From a checkpoint of a small model that answers yes/no questions on an image's attributes: encoder norm groupnorm, 72500 training examples.
Rows from block 7 of the image encoder of a small model that answers yes/no questions on an image's attributes, named by matrix and row number. Rows with one number belong to one channel. Each number is 500 + 40 x the weight over its row's rms, rounded and kept within 0 to 999. All counts start at 0. Numbers have three digits each.
Before each channel's rows are labels from the 100 images, of 14976, where the channel reaches its highest value: "responds to" is what is common among them. Only what is clearly more common there than usual is listed. The data: drawn branching plants.
# convs1: grouped (16 groups) 3x3 conv (encoder.blocks.7.convs.1.weight, 96x6x3x3, standardized in use), inputs within the group 0-5, a 3x3 kernel for each
# convs2: expand pointwise conv (encoder.blocks.7.convs.2.weight, 192x96x1x1, standardized in use, transposed), outputs 0-95

responds to: bare; three-way forks; narrow
convs1.82:617526561478484562455485468506464553498502462439475472574508589492492532437461480557459467542501479570472498508513483511451534527455510516532493433499505526540502
convs2.82:472504491578512514527498513488521517539448606486429473515464534526462497480482551483448476484483553499512450484460520456503374519433454488509543421485542490465522578431483552520490512495531498442495555466519480543422555472471505465465513510573499521445473486491451499522518452476500515472

responds to: green leaves; three-way forks; narrow
convs1.20:464426413441491463411498508470502573499490546536493506511473506427498426509455452466501477477451506561479491451492571454517524564513482437485531452511516515530491
convs2.20:503500510512521533524514631483506477554494513483512539457472433498471507465487493513556495485490547510487523499450485511536494471518547538549492430507453533530562619492532511501492496546438502461498577451549416570511417533513468455538455515555467522554484543536526508526416461514534516450

responds to: thick trunk
convs1.39:472500518522486566495527553498573487463515520534500454525547478510520508554523554515524569412475444452485454515514549434480477451468432456571553516499562524458462
convs2.39:517595435457478471493534440457482518526508507572460533510571512431498517511434482483493450538517541467502491471514449464509507489511485512519502596547475432507549423556556518433396509513477491538527445502437595464491494531589517489472443464498459477473462453457503516541480502508551483521

responds to: bare; leaning right
convs1.81:444505424519523445467456479540540556561469510485512581513560508539521472515516503482570457451554488384482494555543528487510518520523542482553491519440518474510539
convs2.81:498447447461530474515513505533552512458589520550468484460514456470494476499422556509481486505490479487489426523507494495514534459489536507483485497461591491457407407459420529570585493483486465430493427490548515513528493513393494513529470499482510467514527502531467535514523453470441444524

responds to: autumn leaves; narrow
convs1.65:469479494493531496477458523445512550465525468442510447565541488492543415479499433501562456569545491506462598500467451516554523470516496505598518495465526454490507
convs2.65:475481518467511518471476512421490508542525518532528453509469481429539522502529465466471461523464464579473503433531530515498553485459558512488546515497478584480431435576424513524435484516468506526498468497425509565522488466472466505566464506516492527439489444469474498448482454489429469498

responds to: three-way forks; narrow; autumn leaves
convs1.71:504545546491517534552526497557544539494504535518599540549522462476482482523535461566540531472492467504484469567507496515462459444472403468499556449433440501487547
convs2.71:526581476457490557437465546496476538573522544450455485520517438479446511562533516456576518553523600464487469491496450543459492431484485566546495516495487466540538487505498481471477493520501485468492501536544547446468509471549525501525507436448501503466486438526570515485521538424525475468

responds to: thick trunk; pink blossoms
convs1.49:479511521504499568518480522450533573420502553482530565485500524528495493504492467419547457448475518418526569522422450483509464521509502461484555432461518450517537
convs2.49:502479445434457456518497542470461433502574545478534559526453503434546471512504526483498472589507448581512543517515463524539548526532511497422505512514492526464551513510486504597486475501507546508520389470474503536423452477486558410518500488571498470501494491474473535494487524566506460492

responds to: three-way forks; white flowers; drooping
convs1.6:522559531504491492561520493597529549470473516499505491503488476534472539524557568506485499572483446566562546472502457550482578438453419469483509520490482476508437
convs2.6:415439499434489520555465438492480521536494427487513501451475519500512507473533517463528505501458454575467455534476502429521503494498495507455565470467578474507432452467445474515566523469515498471462477594457515535462584525487460565456491503483540531458506478537504542476482480569561560557

responds to: green leaves; narrow
convs1.25:517522554489479541513489564463438486512524518548499530447407440542488552491459545566540492537553539545464516473438572536469545515473511517506447494508477421449494
convs2.25:454508439486535477523512550508493515533507499534464561525527478490486475475479552491469541543579514474481528484458400473512471489570556493471429462573457531419491581560569524553549473535516441466482497403472563566498487455498504396430535509507503509452459511536460472501413479478514431463

responds to: green leaves; three-way forks; narrow
convs1.28:479591560474488523554525486546499558492508506511480526487509500534456516519523488536468531460549508520532521466560501517505532421427448427434433454517580499499570
convs2.28:521491456513500464510447487522516511491505518540531483404549549452474448463467468481427479421539474458496469505508457557479539543542515535533501548458517555590462568546529530515513544423462454459492475536530444489480483539468463530516494469503475468450477471464508453536484494510454474514

responds to: narrow; red berries; bare
convs1.16:558506515502482470453487494481530498478488503442593449547503544442484535469506446570469447494497494441523566530580495556496506552488442537543548430540527472522455
convs2.16:501455499474521486559435544502547466486503515484390458503478489426471534484459543553410488489582497519499523515536481504504478507376496476529514558488551461517400548537450462487506489460512396503440495531490440483519487517459510513511503475548591445446499502442438493509481528521478497467

responds to: two-way forks; bare; wide
convs1.13:544519483562541538504498496479533596494503477579510483559535529552563467470484455532542574481460463547499427510543543575520512498521458508486518577529484473554513
convs2.13:499512434518498581496484494495429565504495458478442527466491390486504425457480441442512472533480488451472543494485560470495463474439522527517508472542472475552572462502580450462506475480502442486407436518470473467524515464549530532504490542478473472527521506527495474509530550503483412507

responds to: three-way forks; green leaves
convs1.90:499522486522573552442481455478465506518561555490481472516576521500439481547541544552539512457483475506510473487539492464483499542545579581535546505442416496526447
convs2.90:520552513528545545448447446499522578521476557460446466510555492521407502531495484531516536454482465487478509460559496484400513388483503548554458467521510458566485495481510502449467460505527504482517537538506512447486467488482455567538472511416492477526523565511514478503534500372456503505

responds to: autumn leaves; wide
convs1.56:570514503507540488496516481447509461482592478473508547511522424542450511501491452534551475483587455432469551541537521462477413509452486502573501523534526474458473
convs2.56:536496512447450485558488527436460513411545541544527490469508534433516467472487499509546537505536501499462476481447474467499447530497512516472475497457495499500511511481468550531470430541508500608553434460492452547483488487541490497446479473507493506462491515455505496510505532550484475575

responds to: white flowers; leaning left
convs1.35:517458429544471466546518478531512474446484455454533477518490508473437544542440523515432474456529447499514422558532521541472548541434536519472604511495498465530483
convs2.35:460494508498490513537519495498518468486489403519464579449467476454497500532502570547552520491512508497487507476499529571494531535533467412443531498464504496535482468556396503448544535576520514436520446495509471465536458409553516516490524511472474509492419473418453558486501487529520540463

responds to: red berries; autumn leaves; leaning left
convs1.67:483523500577421459510442462534500522511495504528511427515539455474468456534463477487456428547434541491491486523520527476518422560511486471558515514483401547463461
convs2.67:524524492544447514476584549420556498485465514477469445550466511587492530471490490537475412471551503456530493467501514526486479484498522512500476468476432476537561564497509469510518540540515443496550512486561572474555450491433466490539620555520497489516428450587556463509471526455446507484

responds to: thick trunk; three-way forks; bare; habit: narrow
convs1.75:478527554494469555520564505500464577505484584462516508425520491475532513432514518493537582474514412542504518525533457558416572511490473473512516476538507538497523
convs2.75:517452442474506494509526591486493508485488495516523482557531538554469458550477449475560414480523482505466424502501492520525461530435522456474480477483485496489532561428529508567436538469479543512529518507502462508483470448461516491455478482518572541577525554497471419459519538487624587527

responds to: pink blossoms; night; leaning left; habit: narrow
convs1.19:448498367497528463497461535470500528477489527504498554499459533479501489523502537513474518470513508567509499358427490515473539548481439474498501558482561523502493
convs2.19:466450495441544539448520543471540509561461574498506518558433520480514504496445516434415550492502539539457461488528444485529502509468569499542534504528484504514494579470479489448552465486478547359521528450483468459470468506510489485476486500515484449544489565544590395467437477505471452517

responds to: pink blossoms; three-way forks; narrow
convs1.43:530509487555399518536469539549520467511523495510510548446464444468444474567437457516521502504528476443500521448424462555517492511429452459553543516502528459494551
convs2.43:464466521465462511551454533469401482492505481458455546479483537447526523420451516529576510513447433542407558586510431420517557557448445492420493555493564492474518471507458501543470497518469503472481513511488499504438492450506529472426441494500499507516490556520456547473515518532509507533

responds to: green leaves; three-way forks; narrow
convs1.24:520513497490443501499491518531560572460444500461495475532538504433438458424441432524529497505504502470453477540557534499387496426515498546526515525487469446497459
convs2.24:526516576491427583453405473503577554488493522463500440492546490504419542557468525442450531519491510450495526468456450532444452443545506471594495520532504507538483469508531509462462547497560522489465536514532509477503550488472460544444475493416591539473494473472529465516537475444478465499

responds to: bare; two-way forks
convs1.17:491448562497526529492521589459467474447490471462431435452501493461536444569510556492481416528532477505484484532520471423465516558522480575460479460490490494534532
convs2.17:443490559531485529500503511550538483414530568469504506483514482441540455524438561598439505472471463457605512530510472522519513489505561575514469592519415447438544484459524494545506459549473504545528488521578458527514428449485458468533548431498480449474462467499496470518482449515507519472

responds to: three-way forks; narrow
convs1.94:457539493468464471510560434527522458528533525507453429511523490480483443432453435525519479495497560513508544505555524454579510414496416486508574466501486479493547
convs2.94:486524524465522525539455509537437509484561426529463555497479533514547510450535446508553531538398461502451577557522503512542544567408476566471530520536538582523483533488492556497530542496478462479513462522475497506511457542496489469561533451565515456525530544530557492460474517528525531479

responds to: green leaves
convs1.42:510509547521483503495532466496496499545524499529521515421384434513500498562492525498456414481523525459537561523542556493563488527495497445526503491529488591439442
convs2.42:526440502549499532534479522462468468528490497465436466493442545515469509493446477499457547426495456492501421471497499443461504467432501536506499406487447496546445572442483497502477565517487517567471539407541540459529512560447475546468512509465510526476467535512448444501520496476566459484

responds to: autumn leaves; leaning right; red berries
convs1.70:523520497450503515511517432512475528471459544542526526554492513441380477509519540509521508543425545465515549559554507462421483441509555525548490507461530511566490
convs2.70:527505562494477571454504500456497557507500456500481460523495423549462479576517511482476479537464484436499546445560485513416511457512504497526472470528536525562480508445452538519503461574518464498468541512522561458570530443447519521480482468495622466467390495494436486475547490420447473452

responds to: narrow; bare
convs1.29:466482499472507571520528499531506518416472504590527541462460483441469506542435553559517495496551441461482533542485529482506476545423485549527561518516478409487481
convs2.29:433522528546551499495566518500457471519439556500541496508588494542539482465496530468450442533470466465509451515499535482505482549542493487525490560601491500500495484509527487470565506493511472503542535545451495507517547422477555460496448495535512472541545520470564498541454557565461459502

responds to: narrow; white flowers
convs1.3:499589576463523544519467437463483441502512474530552516514518535503548501515499504537463473503524480485462493424431470428574522507458553531433466543425471469502492
convs2.3:549457432493558509535474539488517449476529461563497547498579507494523412466507501468566492491521484523552534494498489455561484495515552506469555472492541486449466424465470532522483547513466453506555381533509459467479409491474485474439479420555426454495491528552456525526538492552579498520

responds to: two-way forks; narrow
convs1.50:506497522481480552493484494587566436498499561510443547568454470507501446493507559467500409482562516509484531490458523531490527469487488577508481444423577523508510
convs2.50:550503504478533472541528512556577463467556496498510523523514509470566473464491562484508463527597466445441458512471511393536558513533564503489519461568457538443512499567536462467443572507541546534562431545475479540480457519568506395467518532509486527464423451498503577496486537541495528505

responds to: three-way forks; autumn leaves
convs1.10:478565567533466454511503521478413444499566495545487498486478445525554525476515482499500559443488524488520520507419476495575499518567518508555519503517420488409478
convs2.10:562540447481556507489415476548543539524489472494576434575519505501528452526549534427475508493526491493448521533532498532477478484483474555467499496450460478541582547534401398484479480441498571443548541513589545499502476464458459488454541530501501451529525463579521496542483422488526502455

responds to: bare; two-way forks; narrow
convs1.15:444514540564530534564510565401493469431516494543502450513494513516524528481559534482501481489527513507488506511459493531517567473461488490552573454558411475524570
convs2.15:486488495431492515579507548454535508553543558501471508534433512460530550498539521532462472406536516441537599476493470487500430492475563497483413452402530571413443452504409513502481440546467501499493458547560489495444477479476473475517511494522518502532486539435614496475502496502522496471

responds to: thick trunk; narrow; leaning left
convs1.44:474525562493498504549578559505474573454529543445518498574460405467455479462497518463490469439524475471479475511462551501492514542556541476547489555518532526572491
convs2.44:402511418486480460502606582477501410513538598527482525579520553485493483496514513536486502542527455448451507493531550492545462521522614519425525440483445472533556489537523515500516515504487537448591499456528485471490472546547425460554484462548563532609475473532571473471498423492493543520

responds to: three-way forks; thick trunk; pink blossoms
convs1.59:455470512478508490515496556445412451503426469418443513520447477535525459525485471513497499504496502447477511480514481496522473462462579500459483558421522574518588
convs2.59:438537501541519467468452540499524496568477561524466465488516471495540475546455526522502460538509489426537465466508534635538521572491583500444552529551502500411590418443506480512487476462481418468522502520553446496460511510491547436460481542562474533506486521513521483500479452474550479494

responds to: thick trunk; narrow
convs1.37:527545539604476559523545569442550482543511540549549538519531588533523513511534525466469434482448445508457453491533518474490501455454519446486477495478477553479515
convs2.37:494440461491486407513521548492564477488519512460529497501526498544532486528499550471520419510502554514529415493445478489514533491550567471458521525570520527452537463565503528555489506511488550443513461455475562532486501528478542513451522498562425444532467477490502481547398431490511539537

responds to: pink blossoms; branching: three-way forks; narrow; night
convs1.46:477491482438552452573541534523492546521501531549581568426474466490484472438521444427539482475534524510520478499532498535504573540449499485497536583530486553494497
convs2.46:478502528494475462538522519457480484498513496442461506508527462539454519450493486513586553473433463450579479495530527562496494501539552536477519553526499414488517529520515508497490429395454481491591531455541571493510410432495534537543483516501509499458548523479491438492551503471455614530

responds to: pink blossoms; narrow; night
convs1.45:484470494470478479616449527508480528509527558527521514448468469458532448512509478444416520606501514491510572519517492514503500436574521496499485558502483447560516
convs2.45:465523541492512524525455533531468526553488498543492438477532471445514544505505450550512520487489426467525501422501478505487493510480472541503489524481422506514465476581456398479533414491461480557441533439508531452467467527471462516498462493503543465398464537519482439505471534512452485570

responds to: autumn leaves; three-way forks; narrow
convs1.57:517455523529456496538522454431550584543530513492475466511521512465561528498510537551536498556590526443493446550474528561495425538486500561418479524491490492520523
convs2.57:533482496468498437554464497562464477482507526504485499510544455557518536483561470545475432545548475605474528460540499530494474531481469535468453480515484514440512427479539493596425480581504493546537428452517504528497525507527526509484441479522442477571491514485515560477531525491486559536

responds to: bare; drooping
convs1.78:450483526464475478481473537528542499529544444503570513463468509502434494555566497552471508514489535501414548535520512599488547474437430517448538448506546521512543
convs2.78:497522508527493518527595558496538501476496513469537450548475549567454499539475558502539449476507520465474527488523524490510506448519514578454502582476466470553404518520501457564555407519516554582502486504489495574537527509554469535455509464525532602504507438466496427461459458482534518548

responds to: white flowers
convs1.8:516469582561551480555444460530488494512476490558515523375455497476480494471501515392478555580543501501489514476523461527439510518496481489507522490509452477544529
convs2.8:572524452471486520535566538530485465480474526565561494482554488543524506452461467430480495509505485468487609569457527524506525546482490519507493531514473502454531561514514517531522473498513541474457528438553536513427517569503482463483495553509483520530588514554491530471516526481482540467

responds to: autumn leaves; narrow; night
convs1.30:507482444569487461426485471465484501466526455515526572458513451527500501434527456514461513478563443487491508450459532476507527464476458549564572436539494436564477
convs2.30:509474443488528465561535538531507528479423568516466400465475604546553451474481509516529461453593425534517524498447496463514488536561569425454553536450540449461491537462487533544514529466497471489496494497529470504425494525485535453491483473576490555467515412515463502472467535534467502532

responds to: green leaves
convs1.22:514435414374485488471475557486484489508552495496543536456457510467476451469538492524498520466468408469504570501489444498506415503541551490517520491522509475454509
convs2.22:557420523469474485478424536513501539482502540515593495535455554540525448498483520435450544506445481497526587508513541515525502534525453485522479479426516498547489496579458444536590454565465512509545532509485429511506512530488491490554555482511492470484482442559539499505586410545525573471

responds to: red berries; narrow
convs1.79:565506541475484471525453563472376537523511503533449548495485497519482512475471499500453483428534483477501575449460489483484495522454564437412526514522525514478561
convs2.79:474546536407496473531562558479465463518434501520494535522519518601546560481406518483530541512499442515446426510474557502514503518526498454489517496495523488521489531508572434544507521533488507498426602485504487528477494473525579430510499509596505524540516497505520503464540494548502520514

responds to: green leaves
convs1.76:481522458555474500520497551482535550528556452473475485471421504496523508443522446502410517473502503452455498561502536461429496536515554457542525462514481470577591
convs2.76:522513485473482519504543503584431549529402509474479538493444396507506526502454447423521460473518500484475504383484508444506561524407471504523522568500546488491503495484497463478482521530441544472474543480498514506564495580566469494510460540517525478580489449488536468477474583503506481493

responds to: three-way forks; wide; white flowers
convs1.7:517537515500487473567559553425469476504528487459473512513479500601493537478445493502499469567496468544587572505538512545545518417445470537535473505455489542528482
convs2.7:503434523505548484474518441535516539540512479484472554468527496465486491483455532510457481487466456480510444487506501477462494461570511440487525576513504546524429508574456528524480512511621509421512513561480476510542523533446452568509578526450524509558513527499532523538500566527463511525

responds to: red berries; narrow
convs1.38:562546537506485458475476477537525510530542552465479519536557489469501523543543509534526532487456524500425398561500460496537418419489456459497463545561516489550522
convs2.38:536561469422555522445470493520521464490518438506461489462476387476498489550490485491438463487541555516458504536537451558516504493458494569504463465470509526541589480490504444479445540521449502521532415484456496478539514487553440484470451475465547433542514464467452519441535471472495425464

responds to: branching: three-way forks; night; white flowers; narrow
convs1.5:461547484494527519436522493539517538495449531567490525493477459439541525470525426517552478486452532614472487513546596491485509512430444511501461545483476473496447
convs2.5:473470509472542466565504521504471498551486477483540532483531506540487546505570418486519505477490527495500458541473565486551560586423456511551539514490492477475487537506491543499517418573494486485507465503473513517495566481574490474534470557469522492552501560597568558521520493574417448583

responds to: bare
convs1.32:512507479510510449517526461546541548467511480466458430497514475507453535538505424477554485511474496586489508510442526498510443557508545494516598525546491402445443
convs2.32:466482468481462566521559513499546519539499482542479450488496487449492490419560504475470517520502569451524517498460468454493461553522459430484513476614438505508498518511550521555449547475525585545418500534579523500498540458501461511572506538482557529496517516540551520546505478543521485526

responds to: autumn leaves; narrow; green leaves
convs1.68:554473502461512529512472459485518581507575512544444490529476557488524407494502544483532443516559450459549481454479435495480487564539448514524474498522539487408480
convs2.68:414524515475547480538482515487581478516515538520507485513480552476478463480514545480465470477508491480469507485504482469488477481518505497557551472470468488467551568527478502480460388380488556453550476411475528509462487526550471456565447518536387481551534500477543580497551555499556533509

responds to: pink blossoms; three-way forks; narrow
convs1.66:562511604529486539499412488509511440531500556468542473538532493513548496496484540455534446500477456510493484545570534500501563478531498453511395532462502508525436
convs2.66:561508538438522500529539566519478525519511517492534512563464521509531456473514530574486508474469431466520557493459573474502503539474451536478491470499539582490548458437497594568486450531489572527530462463493515518484541464497516558453435560482578522520430421510524563482543463514562558473

responds to: three-way forks; autumn leaves; narrow
convs1.69:542496516525462519515523533521468578508515550550514569541550483456445431463503503527487492465491489514509490518531509515490535462382404478561544475438534493566477
convs2.69:562555505510451518420481479471479520547537471409585466522488463525475509550530489454500517549472538465472500534463507548466524411509530565543417491536498488536491441482506539469459501478539525548462472558526520419516574558510521540480417523431547406472474452516561464534491444474468383467

responds to: bare; narrow
convs1.73:455465495502517520503443460481477440449493487522528495496511567516466552536498458530543563564485559607589535426437472526519531477461483509494425512480499499535507
convs2.73:448480489514535463564507467482549479549519494466436513518463556415505514525495531504482594461495604519482499534453500546498476534478550463505509518539549527459541490566506480511595540474508586548528481481492498538545508536425412494489511489482449559481478466490550454524470563517467572462

responds to: red berries
convs1.34:429486524507474461542459539449519555593460496412573525506475526438436481572529518551491542503534449518518472511507507501472568448497532521537548490532481498491552
convs2.34:439463436462498533546457543518597467562509520493561528547480456567462477519500549449542485528530474510505563434446517522509431521464462535515453495412461542522464552476465441511486526386512534458498474535429492483517510498449422464533504419483464524446442525472478543464455440459466487465

responds to: thick trunk; narrow
convs1.52:510554551517494519478467497534494493458448547522527559465446523506465519440511503522394397458507552516478517462450408512526513529496496568467527495467563494520544
convs2.52:491487501498470497469509511461562445599492579488580561503517478480517552495532476502570410506561497509511497498467526535537484504569505487449524447544492580487448505517519496530447598456512549549523429479492529471509481501493559505508512582522483536500516510503477506519561486503461544424